A small contrastive image-text model, trained from scratch: encoder norm rmsnorm, 3.8 epochs.
Rows from block 4 of the image encoder of a small contrastive image-text model, named by matrix and row number. Rows with one number within an expert belong to one neuron, the router's apart. Each number is 128 + 32 x the weight over its row's rms, rounded and kept within 0 to 255. All counts start at 0. Numbers have three digits each.
Before each expert's rows are labels from the 100 images, of 14976, where the router gives the expert most weight on average: "patch colour" is the nearest of a few named colours to the mean colour under the peak. Only what is clearly more common there than usual is listed. The data: procedural textures in two colours, tilted and lit. In brackets: how many of the 100, against the usual share in percent.
# router: router (encoder.blocks.4.mlp.router.weight, 8x256, trained with AdamW), inputs 64-127
# gate: expert gate (encoder.blocks.4.mlp.gate, 8x64x256), inputs 64-127
# up: expert up (encoder.blocks.4.mlp.up, 8x64x256), inputs 64-127
# down: expert down (encoder.blocks.4.mlp.down, 8x256x64, transposed), outputs 64-127

# expert 3
patch colour: grey (77 vs 22.5)
router.3:142104150132188135104169117077173134079151150129160127124094138153147078118125178148096194119073177150201149096105181149118135149082098152138120080132121114146147107109089134106093145151126124
gate.0:177111149126160145147154156131148092124116109184034131043060126194189137126107111111149148111115135088150176116116088201156112134166099169129128099080107104087101119136118161122106102102158119
up.0:109173146122089114105159127072115180134128167085186127207177096075115119124182167136081128110151159220108095185147115077078150135128138094130117133191094131189147120178133144101136121156099101
down.0:125138044118124088154111135116133082136112097116142118165135133143177076102114155144131124147119119146162130131122139066162215117127169087112098198156120113170174171122116149120131108139115115
gate.1:135119125098130113197124117104148098190126146168116158112031088156114112151151107122125099111116119127144138205126106129079132156097098088146181175169093082112110158124088125105148147114143138
up.1:113183075161129165110153154183204108089110114201161126106120139161129127069115138098155118043169146111129102149114188059129074087156106217137116102092092199156176095147130125096135108141166116
down.1:168104152118147131130159127134148204127187171125180195096096088161094167128116124183126107102090035061142146102159120088100112107120146058102142000115110162109109174179119119205122102118132131

# expert 7
patch colour: green (34 vs 9.6)
router.7:133111187108148065140128132107188132086152143172116130128072200132090134124076107137162135149171212106189131092119119148129150125129140120079127113130154146133163156145152142105079177147102123
gate.0:202151069155165135169099121201138134108086139085154145087183134062126126103174128109116101110114124100104104171121104113125075127138095090111110135113105139102179160147134134133121150133139092
up.0:108110249101142156099141102090090075080195135129126121106098075147190113140108140177158150121089164091113181099139109224131110118160184181169148137158148161143136091139079163056092059157118153
down.0:119096085115090127094102136115088192150143115147125103170154107122098145136137086133134091116100116117149139143096089051119116125140041143122220026158139117184131123140123118185054077079184129
gate.1:185123124125142164130138118135099145169069170134032135135140152117124132157082112110143133152133120072122125158126101137115106085141101099129177157155103109102081119084152172146111149181154126
up.1:179143104138121145125150148132134136136089160163097111080102134110098105144107088173169133125122089151139140131094187178180108118147136255125123051138149145107058173184142142081147146166092117
down.1:066131104129179125144109136081092037147184130120172127146127113135145157096133124138130144144143096168141127148154144140131183153116142092105167167137085124144149131098151096142129151175116163

# expert 6
patch colour: brown (44 vs 20.2)
router.6:132094163130134085102155111141180155063157152157139164146109154136143142162093133116083153110146155153129171078063133134172145092089129156119070123094090114118163126139094120142124143086068159
gate.0:132105097101126181181102111156091103195140119113077106106147125149097152104134051176149137160106119109118119121123110124080148133152094052082109151199134160133164083138099137134137108102090118
up.0:116096173081080120162151138107120093163150115160141157148141112079114112155138111170146194191114117074141157131105124090072108110117078032158144150133114117107094106202087118142095142101155131
down.0:123122136121172096140124118110100191117070110144125101155146129093166106081140143149157158164140100100148141124092093162100241095083129133116129193130200107091120136115121160168162100082157181
gate.1:180118121132128154121096180169144100142061109156102086136156130167178086126110100066132076140143116105145084121142106148127142104146135130105106160151140160104090078124131139162103122129096112
up.1:060121089133111120150152097150124088147093115107160096100121133137135190153153152183134080118151138132122122117129086135152156142085094155108110125126190112110126099122137143105109195079149094
down.1:066129168118110165163108126222122144136132142119150180105139048176149190176167172142132118131119185093129140185143067160116080104089118063161123129106084133112135138161122160113182143121086180

# expert 0
patch colour: orange (25 vs 7.1)
router.0:105045196161122112122116145140191155088107130157170166121105130134141124137093133187091193106159193143159143096082189135160140116111168150067129131080141127147150131148110143134101185100077119
gate.0:160137078114097194164128098138168075129069135110085121145081186124146080104167132055142101062100105149139141131104111122089139163125147070103159125118165160137177126057147105158141179130120104
up.0:183147112090149118085147149205180107127101079136117164139080143138194092139171124069116176109113154154116116117134126087064129133135239071090153140110124117151162149091151105177134146130117138
down.0:034133120133110178128117140079189179136146125133126105124144159101142115108114093124129168136142096162136151096136110114099051126105097115106160093111075128143143144061170117081159113110093072
gate.1:218120117090114125181079150167111107124081104103134098156161166145162089159156115126112075090143133140131123119092104128097162116098122088153171139162110111144140131080105135124107090106128126
up.1:143127119110131157134104107169092119177192123054120117098157109123124138139178172174134124127167128144136120082148138107086102139134067079162137164122130087157203153157082119086142135167079138
down.1:099129130119166098152115118206121078147063130138104163151129182142163110118160173156125118128144111130140150065141117119145136069131172089124091139129210179149135155144142141101066069102117086

# expert 4
patch colour: blue (43 vs 6.4)
router.4:106074159130130061142167164111167183127108097167143113089078137082121131128112152169111168127124167155147110073093142112133109107062160139119108105117181093136123090132146147086107174119081152
gate.0:184073113106119120130083105163115102124076094108095151104055112058120119119114153136119104170162107132174102130102067062119146115118119106146107144113154095151160188142121128218166103101099107
up.0:147091185167138103137122104121120078138101119105166153094138111084107124057131217081097083124163114110135102170084114135081142086080165097124113123135179183186127157092087143147165133118144139
down.0:155116094140119166139158130102133115149195091145141094088106035151123127131127122075116171115135142144123116099136137179116104129127164177151089190054087100106118169104129116150154171138125127
gate.1:130132098162143144151055146153120152175121090118103129178129153140185121167161136150109069155109100134156159151085154134110110088127058133178181148181098201107153103098144118071124114073117166
up.1:142156121097107150185101169134107132146141082154119119173130120094215139139148105149085090176128113131095153102145118086179103149112051102197087104101110198126122152182099190143130126141112170
down.1:064107118113070105130111092160051069121196140085144163146142125155073186106129153153124130149151143120132128138124111145082073125131144112123134085111100120106164100092120110157114146104143143